config.toml
gain_aug_db = 6
n_mels = 64
input = "log_mel"
loss = "l1"
nesterov = true
batch_size = 64
epochs = 16.7
adamw_weight_decay_other_params = 0.05
Rows from block 2 of a small spectrogram enhancement model, named by matrix and row number. Rows with one number belong to one channel. Each number is 128 + 24 x the weight over its row's rms, rounded and kept within 0 to 255. All counts start at 0. Numbers have three digits each. After the name is the row's rms in percent of the matrix's.
After each channel's rows are labels from the 100 clips, of 14976, where the channel reaches its highest value: "responds to" is what is common among them; "peak in band" is the frequency band that holds the peak. Only what is clearly more common there than usual is listed. The data: drum patterns on synthesised drum kits.
# convs0: first 3x3 conv (model.enc.1.0.convs.0.weight, 192x192x3x3, each kernel summed), inputs 0-191
# convs1: second 3x3 conv (model.enc.1.0.convs.1.weight, 192x192x3x3, transposed, each kernel summed), outputs 0-191

convs0.190 102:133134139110078116116137082126055116141124121127093122145129112133127152146145120104116147156140119176143134185119117114145084124093143110110153116119143149110168137129119118150120138134115089111107103119108112124110108122159137133129126124158107133207123086116102141113114121130121042120137105100110119132130150101088121123157136168110123163118127144105135100078154100122098125107128096107128094125135164140121135132104130104188152116188121118134103129096096112100112135123121126124161088157127116121165152113111116092087124115170147149094128098123108105084083137110161142163
convs1.190 091:150110105157156124145095141154181121113162105165143113142132085096120114159148175140129108096148165131115098107101156104177157111150116156136096094108130126131103140113122157105107114135125198154162142125126139129172159136106108133139113096140118133127131099142136102124133123110116169130172135106129137093148111147116112136110112147098150141118162104157124134169123109115195117140103106159141087144076071117101088130135119120138126113086128121137171098128147153097159134095140155177140135125121122105145121118110129156120134116066119110136109130115138074145164115128083105149
responds to: mains hum
peak in band: 500 to 1000 Hz

convs0.62 087:084099148125137128092192121125114144100103097095095137112171110160152130114112134121117166136138144120148093125128092112108193105129150099127131145135115124113139094109108124152091137134131072112129150114144130128152124136148110128108122115099126155119099108123139157119126159115099116144129145113117136139127123144130123131113119158119087116089140117160180128047185097136136124150157097119103120126130137132105095084083155111144157149150139139081168135129130143111119128109139163093114139088067182159118129111118126131113128121117124159050117097121144131161148113121086136148
convs1.62 079:127135088138080118120128135116141110164145159128154137140106128093114079174130124115121088082113135122149179123149165159148111100138129124098115137156115108149092121162145130130156102101124175135143104137144091118131115087062096157125114112165145143140106103126136116119096115133122149094099095139126107120127137110147126143143111114116157097140121125110114139162143149127091152041090142132120120097116124113126139134137066110135117063099145132116085169106129094136149137114115106118160132157112071141153159152162087101128167121113098126155135145127151143114134149140168121130
responds to: rimshot
peak in band: 250 to 500 Hz; 500 to 1000 Hz

convs0.131 108:148095147126094117159109116120178129148077125090124101132136112140137110123137110085137134138115091123125151134136120137109131142110118106137115141129110180141147091089149126097141144115147218129126121171136139128090113111154097128083138163128084126141123111145112136111118112124142123115119149113130141122114144081168149133139078112144115114118167176099123156155116169129132106126141149108148115104097121078123142147139061137124113108132133123123116104074109116121131133173137132111240129125109158117120101095114127142146110138118115094115113149134112135098129154120169155154
convs1.131 108:175122138136095108136149165123149093133131130117137166106145149150119157132120130130107099117145152147122150136172199100127144149134151111132130140131101063112111175128117144163102156125121076121144136124155138152130119118129137126135132095113202159149131138097118129122140133161126136096139144125137139118114108150097092130129129151112117114145114101145131085090135059126087129137118134135132133146100116125103134151084143113115125129159138155137113134123112115139118131105091120129009124107120170097105103121110103111111100137113137117121121065125175076135154148130143111136
responds to: half-time; waltz
peak in band: 0 to 250 Hz

convs0.80 106:139138117108133142080163096176079142119132117126145082103101078141143151163134113105160112119124134128141170120109137097114104115134098145137118143134074153153097204133131131104113153133148109124091123122129075122151128165144127145121090122116114127060098141165178117123112112172110125131106152135127139116117169118087116116146123150129149151107142094121130129160096171172147147112106127152168150160153133119132116135160113090103098099146149144168148167146109132130144124097172134148118099102126108119132145148111171134120146117158106133156116089120135102150109104148175124149
convs1.80 095:130125109110141136123106095056171138163145124151114112122132139088129152070134139143090145122180132128105089092104132086128122140150140120116137147131154106114134082103104112107139125113108115131105138140102152129119130080120170144121089140160105133117141123115100133110107075137096137107132087142118089177136096134129124142139117146105074121114093137108113158088148102121103091149129096113123100088083093115146151085106100150119142129121132118086118109088144086156102121135092149132104128112103143136116144112163085105160128132133178110123168151115150144099125096111093155104
responds to: reverberation; text has "room"; text has "reverberant"
peak in band: 250 to 500 Hz

convs0.81 116:123125126159151124203135191138128110102150106170126143144155099131121112090116106139136183146130135158157132148189120158121145145141137133110130114124126145143098121148096130232145142115123157130152162139144134141125133135122125100138130138143123098158137146107155158128120136125151114142160101141106134121138124127109154124102126101127109099160149115134064113115143112105138126128127152129054168124123162147142139141137125133112142189112148144144127164188145106132086137170087139118098119143133140168138174116120113132131113110120149142140161093144136068097105134124132117125
convs1.81 128:124119144103126151176137179153149130117143100125134130102112116098158126100118107125134088111126126087117134133106116149079177147132102132150178106125141069119099120096097115074075143112119115071125092108110107118152110119102141147133149128164143138127129088115123124121124134119153142112119139119134127117129125134126115125113106102134123137127167100115108073113132122108134137110131138110192119121140106132103102116113117141129139124130127137145141143148108102224179133169088118142184171113152184063095131142116107145165135137149139131147165140148166150114139136112118126125
responds to: half-time
peak in band: 0 to 250 Hz

convs0.67 089:140134125111125141164125146119114132135108098151171103099109107147130155128137160132143086102112121119165117134116094136126166070137143141116141143167125106158135097092130132154122100118143134108132103160140127117138070072141113147140126110127116132106117103120129119135131110158079149143145144134121124126136167133137143139163064112127111111197123122114102123110157150106124141130132098097136152132057116123170117102141130148129160120113157107182110165112106057113149105138146122132163078137119154123099182103168155100150147094116143106132164109141141163130157095165111104123
convs1.67 115:142161099146171124114087099173133166153099139145116117123156154104111112171135124106138136144154119161058137075159131170116128119157127121122154133181153168106126078129146125139129076108129132146137121089124095159150113130122113137103116096139084118106112101133158146114115139141152118130093122151145122129136084151091124115162145128115119137078144121159146134139063133150144134096111141151166126077115149167147155124125110114117123128127107147119158134134168160075178155103119142115124139099182122107124136120111101125123128146114154132146131087101114111108131132108146126187
responds to: reverberation; text has "room"; text has "reverberant"; one drop
peak in band: 0 to 250 Hz

convs0.64 099:125127140146107143106160136119112117107138139142161107137130151147109138119181117138134144134147142137123136178107111083155116099114139140138124137154127096114119134132131124113121133109118061109156141145140075147127169106103116137108118138114104112159122164112145110137105143066120118136116157111117114112128147080077105134116121124129095119117114149134102139136121108157124119080087100167105133110146072110121152120108126086127107114089109159133129089147127144099137152110117105100086195099112126147124086116103122148105154110103116073185131113066131105170128083095092137086
convs1.64 085:143163121117163117097119099124103125129118114111078138143142127097142143105091137125146182122079126122117143133131122123147100126135089133117106128157104148133124147090116112105142149119122157140138149110175137135126164122139116084135180117117097122144099132142156119121121115146112151122080121154152163118139131173126138080134110133134119113099108084143130104113121109073137122144126113152100145129144142140158127117119106153107132097141129052128095157140131137145099065181147163129136070115138149152157167142142158078124116185113128151051121104136108149082128145125152119149
responds to: clap
peak in band: 250 to 500 Hz; 0 to 250 Hz

convs0.20 080:127148122118157093064085088141092113122129114100110148131127143123148107086104116138152117104152117107125139120092160113126139114114101110116168164119149108082097119114147129094142183124114085145047107132140108097111127126154112119095154138145164165158085111102146087130136109152107152116100134138118123152145115080119112064137160145110112125109077119161155104128122134118115089166121100143117111140166156091119172170142125113139097113147125126121123155138141147140106117123145126135118120142128119129120102135145129130090101128127122089110137050083113127101143134128153161132
convs1.20 086:111137097125122165170131133091156100118094100172134147098114170140104103148133172093121160137113145104116153127121122122160110123136087149102120130117136137150141143120088144150137064156125170104127121110070115121170109114107139089102115149141113090090094125166100099138086130139121116118156101094097122126108106169131165146158058141135114136156119102113108118141078139111145093140150131125154139109129082129113117164135131124124147116110132140131148114115148103082160128092095133085119146164159118147131130106127145126113103145128127102123168193108142103132148135134099175142
responds to: cowbell
peak in band: 250 to 500 Hz

convs0.13 104:102098129159148119094170109132164086113109128115108130142150140134101131166145127129089138138140118107140120103169148139100162142086124150119105104096113097088140095100146165102097087081143057110140153103104124155136184120129141108126125141087132101126093127098091125120154122134123123145120133152147114121133089103095126148115115134130140128145124154099138101130168157087151172136103087111136100090111128117128104163112099103110125154118095106102076117159149133131108096133131096132077052153126129099151143138145133122152093086140099141168124142111123114119103142141119137124
convs1.13 089:121162127116117122135105149161105184147099135103184139129114103084113164112136091128147111124111162129125097155127173105110092159105132109137120184134129177123127141144110148139147147117128157142113090148173111126146115096098126124123129109140086058156110112146138122127116144117141111139138095094124187111115143137174128094173142133153105154148126146109151159108102121173106128144109122130101123164131128154158126140170133182114131143113120179151130145103102093064136144137136088143141113110119098093113133152131097110117135182106115130134110128144145097108093107105142145108
responds to: rumble; muffled (low-pass)
peak in band: 0 to 250 Hz

convs0.108 093:125161127109098103121087126113129110137132123143082093112108137124101117116140103145130090125129144136102130106126115130113131061162129144124133112138088208161117168103119179118121100120103152097134119136111146123161101143102135143143098113126131123157109111113158108121096072109086169156128138089118118107166149160154107123114149142123184132063101095121128116131132128166107104132098085139151149116151165078098102138173145106161117089115112088111127156125144145090128148117125125165137138115110102133102165137131164149096126126109148139134122107123131156126137079103161128152
convs1.108 085:079088134134120158121123077140131127095117131154128122129101101086117149121101146125118120100140134125098112157132173117099126144101154101115132199117150074125112152111129109109110161125143124131113177138144105122094124130135101174105129104152141104150121138146099131121149130126108097114135120145142138137095128117116144159147152104142066088148131121124094139069122108090094103106129109124120150114108109130137136105113138122122106099166140153157104127140145073150111141130084114140121094134100154143111104095131062062138114138124146145148154175105146102069142130139083139091
responds to: reverberation; text has "room"; text has "reverberant"
peak in band: 0 to 250 Hz

convs0.34 099:154114124112121107111159140136080107174097126133135139081134127103136122104093131117123108135113127100136126123120114115126121155080114123064127110078154165115143131136096099127129149129118134122114126126109131101164133133127121121097137103141084101131105135101133141081125143142127075120146150091099125148095157143163135122057077140124144144167135116162196098091117096126058128160162133124120120129169141107114115134111117128139133128169157136084107151169107115146117137143149125085127116124076114149142124168139145136084117135096153168076132109143104090117118152110135140126
convs1.34 084:105114159103152130131127143114164112093136146154121134135174129147089136130142117139097099143138124153113096125162188124130103111130157138146137151127091112132084138125133162176150114135119134127164165110120113129138115099084154141115144131189140122125132115139115098110119114089117159102130138143133155099102138149088096122109137155091118096096169111120064129101148144127133126126112140162135130122069093142112132102161126146131140167103106116143153153139150165105191151098095169167125153141084146111111148150143110148157190086140099105118127110119168123106113087122114142118
responds to: mains hum
peak in band: 0 to 250 Hz

convs0.166 127:122106128123094116167122081142140164143125092122126137171153089143112131150130126127128155138137168099139115091127131123080088160135120107139145144153142092125133140151154107151146132129118105130094143105143134114124145110116172092162127110115127120106134121146157124140088141157137118132084130110106109116081095113109167159115121133124169127143084095124164117141105128139110150121093132116143119132121102151127193138160183136127154107158114136073123137123138194135162119132161133161113127115117128131113069146123126137125164183136110110115204124150135171160130151161134187110
convs1.166 132:123153093098167112116105118154140096127124136130120129076127123107118165097112130104152122092102123129095118131138130116139132094100128144113159080103131147127147113129109133071083089095114141131170156122111113102095132126136102164123144139094140107154144137119121113150152118091142174140146099068101119126171154124170098112141124116119093085141173149092088156156133108112119120138140106154138147113124072105143077119117124119145115149098141140191136127110110102110109116160137156120138097135140125101127190169094101128107136084104160107135081152102145111115130120120170125141
responds to: rimshot; muffled (low-pass); white noise
peak in band: 500 to 1000 Hz; 0 to 250 Hz

convs0.144 099:149116117101117104127097126112098126125114123127116165098096108108111090089130106089119124144126125116162150101126132110101128129160097183156124108143093154118099118054096102131118087118080079124107106165133154122151105141098098121132107132087122126120148112119135142122106132155084158131163146106124107090120129136138103107113102133091159092107112147117139121111116105128119143133114133049137099116174099134113125155086128112094138125141119152110169149115145095176086147118135127115138150144068148135123174125111134114127112139094150133162087121115112106094170132092105094129
convs1.144 090:106118126130155102127147124136178123094137153142124140130164135115109163133145126213111112141140113148113119170118163133161124165085154094123075128148114120164165149144123105139134132091153136137113129129125111113158133103144157125109182135133131092159110145114134112143122157147146099110109140124098124127127128164165159182125171164127066086129138103141113115108169112126129167151139107196122163134122111139081126108148145143113135121154149118107115102122119157093191131127102114140118119117148123100129112126111109175142132115181139181114158098116130131155090150148149121123
responds to: mains hum
peak in band: 0 to 250 Hz

convs0.76 077:107079112151090159083099112083104101115143102108089147125113156143128113196148099145122120118085093115125133117095140126171138173098114093113118122161138183153141140148116169124167049131140066139093116114138152106133148110156113128127151128096118119102127111133113113122146118133119091121138124157082132151118138105096095157165086146094149141109134141097104095101143131098116173127135120134140118134103147152125139151132103145166126085121152095134149116113130147114158118100149126144112135137108129139106133118115104146159140105165128128085156139185136137111136140169120109113
convs1.76 083:138211129089121119178143136123160102143082157130141109131121111097116139098133144137134116082140137122115128125161115140167136103146135140119147102120133066103150208099105095131073180116167159121130122131121117146127115129133101141162143096132133072145132146110133116099095144103136120141121140128134147100133108107141135156140110108114083095119079130147124142144090064158172118117113133136105123142153109123099116125142140122106122160118122157100142075121134100182112114155121146152160115103149111132141115175129130104101136116132108139149144062110139118116125126094117134143
responds to: muffled (low-pass)
peak in band: 0 to 250 Hz

convs0.106 102:129155165133132137153113136141094114115091129109130170109129112138119141143120173122114161104131141142118122083135146127106095152108129122156117132125116158157111123109213125148174123140124138150153125127094120134155155109110111148167141137119093109149136142152151167200112119115155110131102149171148135110136123133107136085158108145128135101140123195149099100110092169163130111130121168131095136122090161124145140171082162108124113155120113172164087101133154168103086126159162118127127146142158121138101068150103109135137115108135117136136115156103106128106148126163158108119
convs1.106 100:143087142112098137105143139084173141091137128139078122105120099118121132085121141145127145136127119143131116179139122114112158117151101108153149128138149116108135134115163132112127167137116130101130100164158184090105150134129136122118106083127164139147162150124116131122158109109105134162125144114111151126070128160092105135124129103135129119098125149130139112156130082118116136178099098109150070124135117153136117134134138097105116066161160142082148102173056131161152144095062117176137110090096152112158134134130158133127113140090131152140127097143130139153097118116109121139
responds to: snare; muffled (low-pass)
peak in band: 250 to 500 Hz; 0 to 250 Hz

convs0.32 078:131134167125103114146182104067153121085129126085135154142131099168142104092154102109102171147116116111139140144141080159120140090130103161133112120111140067083122047129113074110104114099130143117099155123124134123131087137119094149108116147135091129125166138089086108098132116134119128145139136159089145127138137104117106140139136170134094122073143137124103132133106134162147167168128138087161106129115142107164100124111106164120127125107136138128141139150123102145134129131179137155154114122128108130137128132108129129179079113142125137127086132131111148085125095111095101129
convs1.32 078:160085088108137110112099172154088084131120134113154103146102132090135135129128154177127133158140152141124156138114134151123128170101122049110158121140123144163117179099091126113120174107092126126176126126155099116086125108104135130133128122110136132147103103111127135111156121127111144139112157133145111146132165152128150065132091110125132114102159090130123119112110111110117126104091103105151145127138126117135159073167132089154123117157144147152087116071108101099124133105119128127161124166131104137104151115140124092105136125134147119134131155071116159190116152153141163138
responds to: one drop
peak in band: 4000 to 8000 Hz

convs0.170 100:114092130110136105138123109134115099121123086123123137140139159112126123114120116137057123116101127146146126151109086115127117161123147152117085077066139086126115145093109156168155166090115088151145115089113099114127129134099129105143115126149148154153132131117138112132135126125122163109151153128127113096172124102121125119063122144142088129086126119136149073108099098115132146120116094113113095118140152103153074129105092112095117153138071114116099139100135124138144102102093099140079127155079101120129135120103095106147119126110102165124070142105172133131102149102148138149
convs1.170 087:104096151128136128134105191110196165151145125145116114137120109129074124156123139124166108123119137100122133121096171128103107141115146108111095160159101116160144113153126107110104093126134177138082115235157126132139135096102124108079145112124093070104095100137128145133112147119116086135107130119090100150131139145115125139115136104121163141148140142153131110160088147137133094159084130153102173137128124119097131138120137150109121119128156120115115131115124134109132114117115143141134148125137125066129111103089139161088142122152097150152139158131118128140080090136132104100
responds to: rumble
peak in band: 0 to 250 Hz

convs0.90 089:128107133125133077113123132148112100124157131072102097105147168128137128121107132126124150128148099113065076119122136133140114129073117092101165108122128102087106133125141127128125152121126100114102113174092113144111152117149098148145101134087127140123107140124089134134111149127098107121124137133105120194088106096131163115153161117136123104117103148111131151105116084127098136132152087134134089153174113134132168101116112100178170098134150129165128123114107188153166136113127148137070087074101119136105091129114140129099114111130132114139095077124130103148105141111109149137
convs1.90 098:095161131109095178138115097133179123147094120135162115103113112105141097134129116142152113117142135118169117127122109140126109123117103092139068130145099152163141133115096139181106086146148170140146115097134141138170115150093144090126115110130118132117120121116129141142107127140169155149137105110118113077145115157170078139128071118115136115122118106102135107153115209138133118105106163085126146134120109114117107157118145108123083132105101186081103126127150119132092079121167116125187120119153120174148141107140114136100116124120118123104147167117117139134153132139091090125
responds to: rimshot; text has "noise"
peak in band: 0 to 250 Hz

convs0.153 112:093139130156153133125138114127188124075104123085132137147156121140090122114114126104079112113124168120137119139162142150101156122145092136163119140074131138117155095134148187128104124153130073099144141116127144134141098117090135061138119139099144091128110177110141101121125083120120154140109132153129142108110111067132139142104124158139130115139145140115142094141159146116159129155097131131119117146112144152102125141136117113088130120126109115100126146167136119136081096087113096105106034159115131126143132150106119122132123156106147149170175128118100082116109159117143126135
convs1.153 109:141130139141109129145100117179129132135135127144151165140138165150100126141145125149159110117148140090109139149094129087119067157084134086092114169129105133141167138134118076139138125078116134140134125129110090136122129093115130195135126110140074093137123111141112146118105139140129112111122134140079132123109157159166122135168126123139130134106126134128104172115112133159105151146124114129158143116127111123141126132116174117108148118165127171142150141123085093064175149126134126180156198125107116082119088174122127136162148130170138116145115141105159151166096126133097141136
responds to: pink noise; rumble
peak in band: 0 to 250 Hz

convs0.43 088:126097139131114102133126129158063140116094142106157142128092150093107099113131155126141119149103135138134108133098166098136127090133143093139133122144176150131077094095153114131109157130090138123075147138145093113122119115153142100143110117139149109096121160120142124168141107126090126101121132153075125174158143110094132083068146113128119113141119138120073126103160122103154109125129155152165102125127104083145138109144111103138139106116143143108112139131118141121090138090147133082180157124103154131073079129145136155081132120134108119078122124110095111167140100138101101108
convs1.43 086:123119146132126146151138128121181086087148136113129110123171135153157143098111138119101143071122120120131140146169109155149155150125096131105115104101109134151153174130083118106134173152138077137158112118121143131129138098113121141136132137184082128126143118149117119088118138098126110123127146123101114110145137146133100129115119150148104099121112117112163121120102144145111115164155113113079156125120098177104120158117126134125125158106139111112181127113139116140117081172079092186091093130118148156178129117144080131161173114184109106142135111133146131056114139128100130132
responds to: one drop
peak in band: 0 to 250 Hz

convs0.129 092:115123166098141126117151137077110126120122126118117119120121114152150115092112133081156150136143123130101146131113152114094128084123175117128112128122090086144124134105167153155141110163128096131108133140114147173117082112122123122101167144091091126174117103120104121106144085126127123150108162126106121104147132144132144094135115148110124129148077104109138082108130102118127157117125098161135104088113147154133111121193146145111131176133113112081115129160138096155134141112156128124093063088094146152126152109087140116151096145086093147125167081090133122134154176131150165109
convs1.129 089:097123090120139113183145124134163150150144118107091144125141098157084123159099102154142115133124153132079135150158121119132118152068133160113142165164089166144148147153116173143123140134152163100131130175116142122125151094065127115153162124134119122136139150126149133135096132132151159095097091110119159111102165122139111128138149139132130138138166105151120150123109151151148130166125122122137121124081110123117125124093122101111122088085118150166131142080057143132127134156092126126149154111094150099132121135210157131129160099132129124120092149133161162110099116112108110112
responds to: pink noise; rumble
peak in band: 0 to 250 Hz

convs0.140 115:143149105172096125147142125111136103145103112127143134130134092124131141099123064106113100166124112090116131085111092130144139119099119098153113117117162163104138113139078093092150107138118159110125122106100096124070119107121171136140103114125106127070094117108129106121142133170155092103133117065134113126083132085117124123083141114151141133129144135118111125139131108134156152119125163131106151153144137134098119092141118133143122129118077129103126135149113095140113081157120111083127118119117131096084059166152111151121125116142105147147110111091116079116094087102144172102
convs1.140 114:089148132101120119119122163116154147116174123123159101097144130121068161154130183143098124139113144124133135149186147116145104190147152114146081105119112107154154116102190142132096122118140154124163159150155141129185111165078104095118113116117168073157147158136152119136143128142100154124124149148118067078146140128124101138108146142105139099122099114133142096122109164169175121130141115143131117121109130086111145141081135142093143125133128149103130116107157168130143127135140106155159156128128120107177144126112169122124157097115159122109132136150163143143130133131125128116
responds to: snare; march
peak in band: 0 to 250 Hz

convs0.147 109:151113125162076119165148164141165144162146106197104132125199132133095127125100099131126136139165111112108161104184092139149129161131089124108132157091121116139141154174114093157139147160150168152158157199141165145134131131136122136180142130152125113113173103158122112107110092114107111137155149125138173126138154138127129129101134130166159114116118170145108129101125168117106125124145163118104137148155133141161140143114147112128119124162128127134106102079128131123142135136082157171124087132170129155162128133116103123133127117118115127106122117155120168113095137169138118126
convs1.147 111:137169152081129114145085131149126089164127118103160117114077137115153147119144114120164126092149191104130115156122152135092124103163118083170126102109149128117114106090124120118108116127131074086129138115132092120105158139126125131119097130123142157134120097052119148112130161111141172118143147108161122133145133123133132108103096117132147134162166114124139099098124070118100135127120137127167147158130134139121096113129154124123126190123140203130156124096135104126153177126086142120104147151075131107084118143119124133138135172139161132150159164112148135107154141114121117145
responds to: one drop; muffled (low-pass); tempo: 70 to 80 bpm
peak in band: 0 to 250 Hz

convs0.26 090:125172124155170121122140119113106093148123132139135149100145116141111132133122156119123120104094116164110135130093168159123138135161096119158097126142134117120190188120114139153182127164144150113152113116124115169134171175130123126116122137103123140114108147130151123171108106106147078134144127128180140113129116124122121144117113139153138154173155126169141127162150188162139114111155134140144153122087149147135129127104102103104086123112104137184120150151088118134132121147137106164155124129088066132105158109139106076182177133112108100155131157143149101149123109152159143134
convs1.26 101:120130121121136140109166137131144114123140149164070108116146157128118178133105136145140171144150091138129152126125106075097133136125100097128158140121134109111101071140178102138142132125133084105120149125145156099137114130114115141117106101173122123124146152169097133109124085136102190161126096106124118141096142194101146118161149130135125145056093173103135116128138088103114128180136107134127105141139141124155136121141128127121148088163141119086151093124130147141172159097075111159087117109112166116142131097090151135127113143122132115144099119173089136132126138107112110122
responds to: muffled (low-pass)
peak in band: 0 to 250 Hz

convs0.174 104:153163119109099116136118131159099152146134098166116113126080144126096137149151128136131145138131107123116132157116153168128119091160172101129125076148107131165140121087097131120118146106146146152132080148099127108140081124141207112147132119141141117144140095149132118102135157144102124105146123080111127137129139133082162115136118137096131149153130099135154138114163126136133200091143075118126137103139142168153095137141149134112184122133126097149179093088132124139193121147085132169129101132153105091157151138143148152146137126115146156121110129104133117100137169115117168123
convs1.174 103:088108111141111109114141099125195141120169144115143137128121115101178142169112127151134134133164114129102148119151094128136139176097096142128129143130121143133151119118130147115134104129150145115143097195170141136124141131130098160175145119091107174122098149109129125103155118123132065135121150093109116072159116130121079128126151125119136137125130154107139125156091122101109093165116134113115093124123138093092170104124143094139136133155144107076152119141151167128112104092129118104111153136126139147096120064088116146090107119126144088133115130125117183138119082093111113084
responds to: one drop; thin (high-pass)
peak in band: 0 to 250 Hz

convs0.33 088:168098128168123133099156128166117105125107113115136144164090156147130163136105121119138113134137125101137133107089096107107118093128145128147094154147114213168103080149136073083153107108129115124141080081113108142121137165117126126119167138137063124127119153119147136152120112132160110111129108096144109117158149115147143134117101116155111116124139116122137088141133131131145141113123135095123133145150090133084091139132112092124089136146118153082108131127148086137082121131109122098080134140112149145127120120109114168094093127137096083132074122085145084078112119117119141126
convs1.33 086:108131140111115142147142140125163101127144104148128158132141136112088141124108181120130125136099129176090074129154142105131124193153112148106126060118114111149133164141113174145114155109092096132156189147137170118130124118118143107128091126148170114123147132118130132128104145117118156137118158152112112107089134143101107122096130134116101121142118163105089111145154082149131140179149095152131095105096160085114178149133150161107153153120149115128178097157096173125178129146137165140162125144127147098112132124122157104131155113147164145088130097149125123137165122153123114131
responds to: snare; march
peak in band: 250 to 500 Hz; 0 to 250 Hz

convs0.141 096:147108140118071093144148137110114103120110116138120134115092115127125134094136085126130117159090091168158106042155126169132132122100102131095117095113164111107105120126088103130144120086115152181130117088116127112121112140133130134161122131121072114120138094081065157127138135126146079125141133133133116140105089089162147119116143107135096135067092111121142147100100117115089164117137136126130148152162112130156137089100156090146129123083105120125099141101123083097127124127117109116137138111129124129101101123141090134113153131120088148101076133136120127095100128151114153122
convs1.141 090:089121140105101153111124159130193131136136168116143112132164126121127133171090164148120143142170109150136160162148155101159115184147141130133128146168095124174096110150149128125085130154123140101114153159150162141146137155145106119100156119133170137133133133161143129119103111121123153153084130155160171088128134126085067145116125107125122112126173153125098085107147098144145134105139112133117106129122127090129155136135123118107129146142122118135181114140128155130163155120131155114158142160121153113132189100096167139118125116061142102108164102130155101142143094159132105106
responds to: snare; march
peak in band: 4000 to 8000 Hz

convs0.146 112:163124121167128117152126148138115127131133141120147130163183193126126135111136145120102112138158114124078119197138104132118136123147144118125110102103136166121151104110152128162120134163110125118124140161111126142153082126141149118096088127120099092117106128164143149122165094112120142130147145104147092147120148106113148134086118122148102140144122178105148108126147140104074110126174113116081107082129157118088121171148110153146140136114135080163076100127165120140106115147074134099140075163107074120131101123120110128115114131078137118093117087133106090121110134127131156127
convs1.146 112:122164140073127132121135075087167107115095167093104135096092118142092137111119063111125126065134134118142137143149094072120137081105117124136152148129115094138140161132120130140104161122115112103129141114127144115084128121132113138119144094131135093140111112099102114093126128111139147172127141116166097133104177148111104119124127133125120080095095133124120110120097126109151089153079109131106145141099153164097092093096126139127086135147117143120094082109139135186106117131095111156068105113110133129144124136121093131175116124096104150137167116101138129126105112111143125114
responds to: rimshot; half-time
peak in band: 0 to 250 Hz

convs0.119 100:091122074144113118129137108122133100093125092104139116115129134150121117151130139145092124083134083120127095113120157099128157106116117124139092129109085125121121085122163167134119128134130120153129165102104123130143121134094113131122133144128148143082104150135091119147110106109165139098118128168113113099130098114076173144087126113070128143087115169116129118131101088120130090120123133129120100073122103140073106130119088102123102065102102111118114124150123131120101038123114100144122120135076137156135101118116086114153099083104080136110156126127135130141136125141156142151
convs1.119 092:157128167100112126143088149140155161120166146139136152146106129118121122080123151139175107124115212121144151143123111141101112196127142103148122113143118143103130142107107081149148137121129134167085094163140082140128127114145117088099108116143101092162112063151135117155165157149109130132142124117124127164133168152114112119171114146163126123115150108120125142122124123117094179125091118113142164154139110137157156129120160139112120135147147154140129117149097087078144155152124133120149120155158077076124127146157149130112108150153117128160121143127133074144090115114151109115
responds to: rumble; muffled (low-pass); pink noise
peak in band: 250 to 500 Hz

convs0.78 087:161082109079102141141106141126161144165124114069143132104144130103107114105134173124112073135140110115105091102104140120112154108131111127120142112123161103135087134158131084136126159108120174138113151128102121134075097143138121142100086121149142112104094119164124105108125110137101169099118140151113128126157098160123129161089090084150113063128153119169108132119116120094158155152115117105145094127156066093146074113134128137139103096117156113140126106103160125121122137131094149137126152122129160090127137133131108126106135135134156119107083108126101083164092091151134137129
convs1.78 105:125140104145111136108095070109123106128159150122136140116100143095167125132140107120181121068176165108132137094142082168151157158094167125150078119123110152116126113157100156148113110127130095140128136121147130135156121123125115153144129086161145156119129123126132156123128129127176138118176102090096118099108103158146140108102070147144110131157117094120148145134106185114131114119117141168131143135107120164113118112075127109128150117093137152127089108115168092166136068108145118131100128120082092157101130126120105085125091115107126137115128182145132134135159122130121109153
responds to: mains hum
peak in band: 500 to 1000 Hz